Weights of a small image classifier.
Data: trained on drawn human figures in many poses, 195000 training examples, 8.1 epochs.
Rows from block 3 of a small image classifier, named by matrix and row number. Rows with one number belong to one neuron. Each number is 500 + 50 x the weight over its row's rms, rounded and kept within 0 to 999. All counts start at 0. Numbers have three digits each. After the name is the row's rms in percent of the matrix's.
After each neuron's rows are labels from the 100 images, of 14976, where the neuron reaches its highest value: "strongest on" is what is common among them; "colour at peak" is the nearest of a few named colours to the mean colour under the peak. Only what is clearly more common there than usual is listed. The data: drawn human figures in many poses.
# fc1: MLP up (model.blocks.3.mlp.fc1.weight, 1536x384), inputs 0-127
# fc2: MLP down (model.blocks.3.mlp.fc2.weight, 384x1536, transposed), outputs 0-127

fc1.541 090:496472528482579461492520461479495469540506608499519465448548527470583581480499530495601585563530446539500641491603481506488508485456487453472525524563575462565523422515472471487614453548424597548509439515507498398450440565463519563542423585494456508511471464541597416586539527452554606478455509476462459411576511419466491526476511514474492474442518496571530505541536541514438449531516
fc2.541 093:602454489443415470522620521513470472523490528544470554489487482476423587508472444477402440545407487442512449535535464586556421451522494436488539542415571381521570565569428541460480601544532441537465555544570527578480530458462426451509498416479560468519512519500439471437498475499443440522435480589497426486487555473527605467487504396513434515425451515509443503504403472495486564550531
strongest on: green trousers
colour at peak: green

fc1.347 103:534448495644603577490487441436457475525493620329645400534424497449482517490551501467534566428496453535531540486578564455442444470494487551470434527505526563483499534603538518441481601440497493558479458524497486499380548561584501381508543568478553447548504466468466497464417489482465502418505475478481474525505450535556505472517515566498460496514472516468613448490447547572569513484522
fc2.347 111:554550504441447457490569420529472486468548476568506548554590539515525467511506543620509529449582514473530547606472467599580501502566531494400469529462540505540480517504497437570547428605482460463450413418476492510514532526474540516551480470555453490481530476513482498535574500481499439489426568547443485519445497464517450433456429453415472403554465462526539450510479578491466485459481
strongest on: teal trousers; teal top; yellow trousers
colour at peak: green

fc1.29 116:428517453492523504481462549496538474570552615490558484539510506435389491502494552507460427573581512531536517439535531474444450477551519479513545423472528451470489568444503502527458508510478567464461531490528450525521448445475562573498513582474402497591465540493603518465470624571551553508503504473564533486516501565484522506513410490481408575451495543510505460561422536523531448482465
fc2.29 117:581448455568437563502562492446468485440443467429430520458535535620619435513536525526449471419545471599484461466379532576495477560488531410439542446608489421498493451536454528487587519521469499497516514459496371471568388550469394477444574450628503506484519473565480453603522477471475478526533588494525477440546508484544486532446538521592466502442571534472410589549540455492465486401499
strongest on: grey trousers; grey top; white trousers
colour at peak: black

fc1.368 086:503458511499514452423475485481491455558592659528522544476440591434499524592566538440475486530543493429448552469541588439477483507461509489439495445555476550391408530482526554569532535456492454527534515321511526543533585485441443420504498552591422449617529485558459473589488489481529491539498470480558582520530504552495481513434429495528481459551459490519518566509467524499489536501432
fc2.368 087:457432453481494508520526506520545465481478416491508479441522382570475445436556480455443488500442498558496477500547424594535504403508535457584465487484519591562541455494597490410464488505527411546456594607502520499525463526575569545574503437482512498510431486450543569515505531536513482501415506450457464507506472489502608492596505485487502546487508594598545489449407521526538470423543
strongest on: orange trousers; orange top
colour at peak: brown

fc1.337 095:429482483543453553448462476537520433445537574541466516530474473526552545558508590468509431533574492523490511577670524459465502528538448440509428504557535549543371542543483456442438522485507573463520485466504473534538542470487452505454508492484552540468430542572394503507432430458469456546516472450545454560488446471422527520475486532397522481491386449460491430589536442564538502534503
fc2.337 097:549546534451532453568459429537441451499461460577510468498522501479525466490456510612437476569562580448545496473496528596536518442504564509444564513499485534604542583512535443440549474483440580555548575479530489483493527525521445514526547500444485533502445451520547402427410478522493519647467564462568520391438523569479420443524449442642390550465560464542581588557532496454477458477532
strongest on: white top; green trousers
colour at peak: grey

fc1.11 101:565530485561511620489577452521468478503428537544429456483393544580433409498501679480480484525570502520533446540508506438566557576490565516523500599548486499491489565462447438606417472453545500510623414458485437454379522517570539525488520422519529561448499473451545522502517489496455464592516560469433551448471422506489516498447625412521491493526468476564520442450494544489425480524552
fc2.11 096:437467437456523538541558547580512536554542508568516538449530446387482495502478462462463596515511589497450540543560584555434523499494514509538430471528501463546514634523433439521543551525416501533591556530408491510628499422482466498493436494507466465499583482583498548395551556450583525638447479536513462485421547538450480465563505542472576506453506464467486465511539518472583525499530
strongest on: white top
colour at peak: grey

fc1.567 091:507498564444533502487515459557506558502596585554513512421418531553462454534544513418517477565557554545539499540549461519475554454498388528548421470553527540468430424506434477490557464531453441519492480519433447550415489540493528507426505556534464552474522517466399477500513564514451534475503438506570486524516456519476480488501405538446531520461490439549600523461534505530481550535563
fc2.567 089:486460481539440501460464508520532530466576489489501539557509515427517473529509501468353451503515466488451530440525527461577430421533540557559599598431498391430513590422547585552473602521490464457486484476595531430501534469461487478528479549487546491544534433516475517416583424445610492448439531481461535459454494448503454448513517523530440453459526459484427535533506488509423475514484
strongest on: brown top
colour at peak: brown

fc1.455 092:411504497572539470460445466562410512395466560294476440448383423574582586565468537454509565515507455508612518482521484503490516390460558541544538529592455551486467520567559438517443489509514576555509424487544439482541507532422483453462518478515412543487498462467380500546408425508613543526534421406497486552472519532501535525533495530406496481554539477527549510502570490474552527358490
fc2.455 092:508532536576536495486554509454566485583536382570543531493616426399431438379573469510440380519502458501358491485447534427560567582432538462521515464499477545455482508537458573455485569526560399461487511497606509572474529480537430476504497544421562486460507534509535417557547540472455477515454497516481492475470557483558417538461519509529547535578455436419379565545508524525495528581498
strongest on: black top
colour at peak: black

fc1.204 083:399443509494538449498452539431485564568453447468490484471428525500460450553455389467489456631448525521442455516494466449399468507538591496515390509478444526522477412476529500505550478485459441515520427483478545529543547532507544529508490475525604474545410452490441492479535531477538458557413498445463477399566423536506469514464548474488445494428459433422422434526503488492541523529529
fc2.204 076:517484492573519549526456513551410500500496519459470439496528530501536542476427417467492498508447420491482539378374417445464483403489514526552537461596422451474521515463369384528454579571511526513537524559493593467582493507434390415502493510582401426531535489547490518530528533531495461408555486531628565591526484529381523503411521451531476544530598531595483554575470480537446605386484
strongest on: green top
colour at peak: green

fc1.445 085:512513398509547486533521490554499477601529452464546346547470590492474560578446485437556450536510482427395524562502546492559552466545489500568477463392528496478425451436516445501531586575506485544581545478557476572550507505559498453576485464471534584592529532547461561494445527546500518467445488463441516499413490504543489482526507508465501444495458519430399536507528509634520497474561
fc2.445 081:377453516437524520617562520524521436472474480444517560508501477413546423478421548557539475466522497495458465465451462495542475585517459382482520489507504497476570520581575545413539457484541632548440491483414490504534433488499479521476357455523535547449537387436462515430477431538442552553624546508471422554555526538506520474406522454453514467589504503596543447560552439499517589480538
strongest on: green trousers
colour at peak: grey

fc1.336 101:469509509477638545526531484501509413522470470518476453502476487504454585505488460485492442481469481531526451460523460556418524475600451551508421484544466522484467466522501517482526505552422542528509502480601450500505481451510531640484490450580529492525463456535440430472449530514394463531404527520500504430543424396408509412495466600561512425423469425480465476520502549532420476515561
fc2.336 095:541488551514445437547424636495483592499596522486539443543561507450513501491467479461494462456462475447449504517441505546596396531582471539459538512526550482533511438444382530585482599553451493468527468494519558516507526431543473460534462564536495458448451507489514486534512477456538457530461512545487490522397516508392546523420476525504468525535596466575519520463564458593546497471517
strongest on: brown top
colour at peak: brown

fc1.110 098:547573451438505477544511483531511500566547487558497496470570482430471602497512475454469507542450438358504448425557505534422544540497540424518553512434503461466421551483478461532485498545530600442393402515500570513518532492478554562431510529401503581524559409445501539538476541447440399477529542533530446475506477460473482380533616536620405561618514420528453553501467489479542438491464
fc2.110 099:428501514516487414410520433558556444450537520483545474485376519498551431463465614381559469460505551569511527564540473448503571512563538539430531528544483557564537459469499542528471522458467471523545561466537468515489549467510440475594464551464474457469498503502547511560471518568499563490470538485507460446468588520510431567484409461464551470428410588405435471543505481480537574433519
strongest on: brown trousers; white top
colour at peak: black

fc1.764 094:478534610519525511455499479467562460450493522538554462558511453496485473510515541584571485426570544527516479502507534477462576494560455478409425472531476484410446319405512461487459490521556549503391426500589588485490548518430468451509489493542478521480510466521491567533460426563460461529499495465537480396451455505493578511472482496514557521559457459518431496531527526518473522533538
fc2.764 089:566581502443500576590627454506484478504517408581491510544486540523520509420565448504540453452517483557455534463562451548492519502489481530515497431501449536510488617523502473515566534506486477437473541523511494557477469453506490445561495473470537452552539493488583442538499623483538584480550523486521518528503485472470366451437539492446544477505495553466483481531466531472549474416489
strongest on: brown top
colour at peak: brown

fc1.57 083:521537534541587441440484526504566491457457506521474582506415422506540471561481580570508428415489486451547538443422545437493552457498455483435518570454416395445570578536604452472492449476469459570433437509547507442476535489489494560501405585477571494521423526582485474518481456554550509505508505588436470544408402469519529533480526439618628398496463496513464570561541507490477373518494
fc2.57 083:507517477536473538568495470438469472582443478540475461534510500450489494466592404447531575485556500430463514497605453515510537506514541555595449430509495583485449558492480540543523499508443513502586527595453456516552432457488482522450494484513449588470520535509501494500466596474480480555522553468571555432499542517474400502519413529410471508534482482498529494475480484497462495414534
strongest on: brown top; brown trousers; black trousers
colour at peak: black

fc1.252 088:401523558559500562481548531542440424584524407543489510549571459503442460539510496512467440465625564530497460483471504543454463468545464451487447458519452486485492563563476430508469485516468480542477536443512536569433549445505554513498490522511504565554552539549478508540483400438549497541548532460445439529574533457526460572537571589563492485426455496421481488422468545539474586574517
fc2.252 089:563523531437534574523519455529556566435441500524507470465508492393597525475549537454549460538463492505528518425573436421588542412424492586537505484520567514510462528351532555561598556518405419474502410524555528512505429516486468565490428406494532541481506428477585567510471514503486535524469507548495535505516483520441561466520463490474440514532489466469529498531444502486556558534526
strongest on: white top
colour at peak: pink

fc1.223 107:512525437537515537547535551563513522533440434485524471585515453510561538548421581486490497499463495452524431454470570445547507485513501435501437514599483403510523512522526535454503443496525504493577481494568474459482445581489435489574534496492515502526482554506475559444493531509481523498476535516545472481471430516461540453487432477578503490596525540539486482519458535609467455550487
fc2.223 107:441453498537468521500450531502598439470505527562532548422406539496434446465512527478494548517538595562462487525570495558545398493447450502452513448489473519382485473508479519468520505565454513472512510529433532544476500466503438466421424443499491469518563515482491537565475444609531490502491473398442553508440562559523437553487549481470490494533436425530420459427556453493583594483525
strongest on: white top
colour at peak: grey

fc1.23 085:509508491503485485545465469547492458571513583516564549504467478522480450452478468468534515582528554488535486532419465442546428504555518513528536546510480515490456450478590388504463392385479465479497470415484440498538517496499434443409501428498517568486437578505410496411468547505469556509569549448481494571458540459533494443514528424521475499593407453507535541470500587596523499532500
fc2.23 087:574444530509589438450535507518503526473492474397497527540482526485467514530576490476382474381446425511488542533491569463499501538469525584471476521503537447463527560417530558498549519544465531544547430527524488577484486452505524537548469523464499405471492457545525504491486495477525484452458509513462555456483463551520533507551499541440464560553519544428516465540447445467503486437573
strongest on: orange trousers
colour at peak: black

fc1.211 120:434454460521584582596482487525499551479525453472520484546382447492445596386523430500477518523474489477452528535484571483549464436553406438494457512607450458633445474460477547470414528620538508417520461466462479555435539535534532578440487489509498566570494448520578507540505482435502560496493500569580580538552615538626474469540465526456393570435543583544548470505463479462527569521549
fc2.211 116:514656501556399615542462460499574499450471450479486455505504545495527473559453543495447411462449519481441527503496558511409525448598586572458510502525505430449391440476491530533406476567567563491484471487537517473525417467457473471508498514486500485496588512404465467495456467464484452493456534500485583484451517502446506525534476559528598465474535477427465483524563497552447448462466
strongest on: pink trousers; teal top
colour at peak: pink

fc1.656 083:509454480476545501563342542562431476481498437530504551487493540505476464409490524517575521454585525469554545475564533511560486434467450527450533532429442613407543365580600531452529469548545479427556449434495529550463604480450587491450509448490499455525460506492499485572452582531503487535591492499394573497538499557444600511520425458468453497467512531498526439605589435479492585472436
fc2.656 084:443517531517526452468533465505510609432487662391433405512579433487464467552487611527455536474430531410519551522459487575566522518482524545528488494522545484525563542465391519487418570553598525598467440451551526419598420587493508549510527524500482514473451497520492513443465446493467357524489550467524480566543603498529510570461547461450509505493471524572559549477433503527479512518609
strongest on: orange top
colour at peak: brown

fc1.441 107:523525532524554549517512516477399580501476535492472403491507483443554458545519457464461514456570440380416511580430526585519598485457527605553460432507424551481509479516529469432500437514577555453594455563442528468463411597351458513488499458480496429540421464455482478452565510461443545566489513554508588506561497531438429507507529502498448532391529534448502529516593495535435469545509
fc2.441 103:485548494433487484535402556422617433523512434525567550512459444495481534388574418475551486399409523547425528490451555391571483480493404457577487564418481503470473502549540543571490553435468525586456474485577518497521496574474470520550502586497466567548571556483518494504417499599476526476435483607452530530456549544464541523494507459414457533487431604517527493497579532505531492472477
strongest on: blue top
colour at peak: blue

fc1.732 104:498486505545497473583575552493375480410514555475570504534602551455379437429455488609503473449511486480567605483403563546473485536537409532530459542489450463463467337549523410444495464562436491430463507450623555461362532474517415445556523536473536584451507630429561514505584410458499457570506538466468494504444561602480528603524487514516479549501484494555522474442382470470581444490432
fc2.732 105:394596490509471519420463531574515470518555523425534567504383560508555486589512474451468490527452511536575481493497468595472477557466623526450531481560531495485468557452506466590569579432575465495439522457470496478573467515475514467471494514409571466485397390516570464427477468439465551459505495596572525502517484463540431423537495465523529506537493525451486459625528548579431498428607
strongest on: black trousers
colour at peak: black

fc1.767 128:540517466484480560489519448450536479497493495502405539527506437492427469522499482477575561478516455496484487514490492524515472556551651511493455586476522559491468451469473484524564484478511546457528509539526559612427512512505481448484410463461475554516441582442549527479528492451528467427520458520451521508468454432522488473492523434522495519530450544574554416519544509406508489560449
fc2.767 133:471543486403521458651572488489468504476562484478482498476435509563426520475431544526472544511484685471509503534517537404515430469433569502454514475567600416441488476494474465465553452615481558461493478471501474548481554441515514583587505540440473490430431472621506467528455523539498441448482549508410571485455571460512475514435505529446527494535457464648538478565472480567560500480510
strongest on: pink top
colour at peak: grey

fc1.21 094:453496573488585507477535510438560503552491516437441522477582486594526484435417491435562538473419505436487431467437655547533515498487554572503528527569537538594471488534466495505515460549483443465452518504528519491474423446556475502535406477509537438412512488474596540469508626464546506492472540504528494544490494535467562587507571505634512538480495510412507463543502480557447482563490
fc2.21 090:495485406443520486501555478548354427451538528512538513523491512506499525467443502497467441447549486450539551526540451485455486514492462540438480448501568514428485568439526578425522493451471513475543449564384583410500522579510536481451499457391460497603574482536483509502459450508446503490466469480487520498531537611508409368437551467355482465485511514548451530476568503492530481487592
strongest on: black trousers; brown trousers
colour at peak: black

fc1.519 091:576498496446584443469510574520529438414609489442517512493498444406447524521479573542478557556479456454575503463564541455494426484545527518447445487541539430494507480445538536523514556447493513459530428534480487522437458526435408520486527529468499483555533508488520465500476560519435458496529520546467487454566516389521476458486493428587540421495420490521473375459508523497504590460508
fc2.519 087:480473527503520613459526479534459498454526594501461581512483506508591415545537493513507528526567575482444485424445484445515441566517469515489451599479494503413497640543411526519473529454484480494542488552467454500566511465435507449613471489538450514523424335571451519480497450413506496541499440438566501527449461533482525566463522515465486520526541527442530571425462477541588486549480
strongest on: white top
colour at peak: grey

fc1.180 115:472548467550573500481471419491453515541492532557471510410551581531479538438454558527536548473547527436576487475520564476495530535545459521404542554456469468461461491537478456431531465498501434532515516548469443519706555515407541469487436494469495506566444482482461631459420577530406528493530435489592398462488402416519434529490558399518523486512453466537539493544453512562590572545551
fc2.180 110:468520473403524461519498458460520475601571477517544499470441489424499546544495528498452546539521413554520546552525436532480499507486479541650475431466480490541517469541446457432472484484560480615530539526459527396506490434510609479506634572559471449521524489587516430578531518555470508496547505465555532504516527475551486532423395522434493575488576489397417455476470577534526466455409
strongest on: grey top
colour at peak: grey

fc1.601 086:530486529554530464464433402421438415559442429521471528413545518506519418529560533435445506412482552516429415517492481604464466444497383467513488519550455495487449447595546481497506488454562576384453484611499451509470575524602533572474566520492561534529414512517528536453529477483540418558566527463525473461477530531462584545483503522472510429461503449537488372523470522430453514595422
fc2.601 086:439542451531383491497569511556512682498457586457546449531503527456487486527512394610569482561508401548623585507506543422523489531586546472472533529510521550528511548476525464509512494520405441625556497397551488438595505462417427505568444523419448488487463436517462500513499501438479518451551531516525451607480496531539508564435481477483468516482571509500430475502539518565507489422614
strongest on: blue trousers; white trousers
colour at peak: brown

fc1.373 101:488402554534480479500492523542551468480523532462421527583479521474504506485485422484545463504449455472498421493522464500479481464472572501455460513489451519439553432609455516478461530478495455524478499532563616527478461559578542439453575509462595543491506410556647521414467453568608430454521484519521464512490429513411461390467473478431490504593488542558453538460563447441529512556548
fc2.373 098:515488439582473483544627569493389519505561445564527433420485535490457525485452437486561438463467479499457521484594538503582615436515488453418455455512523548587451496461546480577507484482574452573501483472442461487492535565391479548504460493478476495551425562628392477503484439557548500585581484403493447548503498588500492424535513468511516437453573363583504505572401553542485474626537
strongest on: purple trousers
colour at peak: purple

fc1.310 109:443505492447584503510458537527567531672428562459476530547542553515550511532493535539534495506479510484527422511510582494519466506542540509528433550544533586509550513454507524567521499546472509483443530495584459525513475445512493460531553461540524491441492488591538544526532531558438494493487448479530575566471505582404476453541481583445441477473443553563422462339555597482540485470531
fc2.310 100:447489497569544484516471461464497549475488476572510559430513501460516405440474523410427414550529451469481483510480563485531546504474490507437586427421493455504486641542457492475419557512479485492511479471546456527542407544547466447434435562588505549537468550482476497455433526472561447501448537507547523486530477559450459494513454479523519639458483506397556555584564403430518504559526
strongest on: grey trousers
colour at peak: grey

fc1.261 104:539462553595469459476526452439394462470479484461484524485473463473610553430534433453473511511602471467442519461450530488510534522577511507557368539517538490520484573511466536363385496608564497527474544455564500569468497600488553463472557525506512516499527497530454529557553582480550480489498452552407527520473426637477513535478489473517550521496473466570530546491455465457553422590554
fc2.261 108:464545510478472608516394550559530458533537527529373550549426476503493445489495421449534519541493496556453459491572575467527503395536491489358561480487475585398507507546439564565551583418452515502585443556510505476467588401468499446528474520470481532429392463510490429366523439577414420633533554481584509535569518480476417512524524518411652534445513495537453472453461484536498494390415
strongest on: brown top
colour at peak: brown

fc1.6 099:508443496479500453497516592427484557462458600577559523533596449457537556378491521477463470413425422548470472372490527455496528540587492446571384552557477488521410544547462546448471444474531460528507490481537505425503527488484532427543570481516592544542499416578515492394448448576509496485484547582512422468479467535512416483425497499478552470594537487577431500488517513443518487459497
fc2.6 106:470503511535507551522439592404527510525545517426496465543413496503530544554455519487532482562544600521624510457545411488447507549564449524384527412532487541570494474518481475425519575536621482453499513534447573556529558540550397486513386508533486511541404570432475528455517565505483547514577478440551468437493423515556486523521449488430529574490493515432575519490557563544526487473489
strongest on: purple trousers
colour at peak: black

fc1.420 094:481487541340577466516439522557471507499529534530459472431582451459530564423443581468589418532464542439469489544524420516501545556640453580464498549496417505501536427481550423480517497452511480541548507464486431629502462442473585431593542445522576494573520543540518546551393550446481514500427549503508516494504468503467534539362350527500501515506505449455511502469565511485490558568472
fc2.420 098:479495506553463591570467436503511507494538471615474516497441441516445492510547486502535572426510567585493403503458491529557528533543502500520530472584461481508597464540425546445507554468543507442467562553534505506463474552447414440480467475492489499413563472415468537426522554508459433482448499513533518471497479473572518550568532468591483479506434526459515566534460537503526482498454
strongest on: red top
colour at peak: brown

fc1.411 102:538412517493535570561411517557522560537460489455413510517455490478581500440472448460562412428488563410559544632625458471489560469472411597466506574493482565553545425564550553509500470461494402568477494547481536560486503520466580497430439514518473516566433473470425516496557542430484532523478506476468553555518499434438450494523474447455555564558448478523503530358529439553404483494515
fc2.411 105:538516474520557512493517505510534488511606549469554503537567518539479605553592481526439599451540407569460366555455502529474565478549519485491412549522477508464434564470473583510500508544506482449470487616524478494572581544559427392600493572483473437518533449506539590444497519497501382568537540446423392519441648505486569518623540401518431495563465542484517390557460522509538530476437
strongest on: orange top; stocky
colour at peak: brown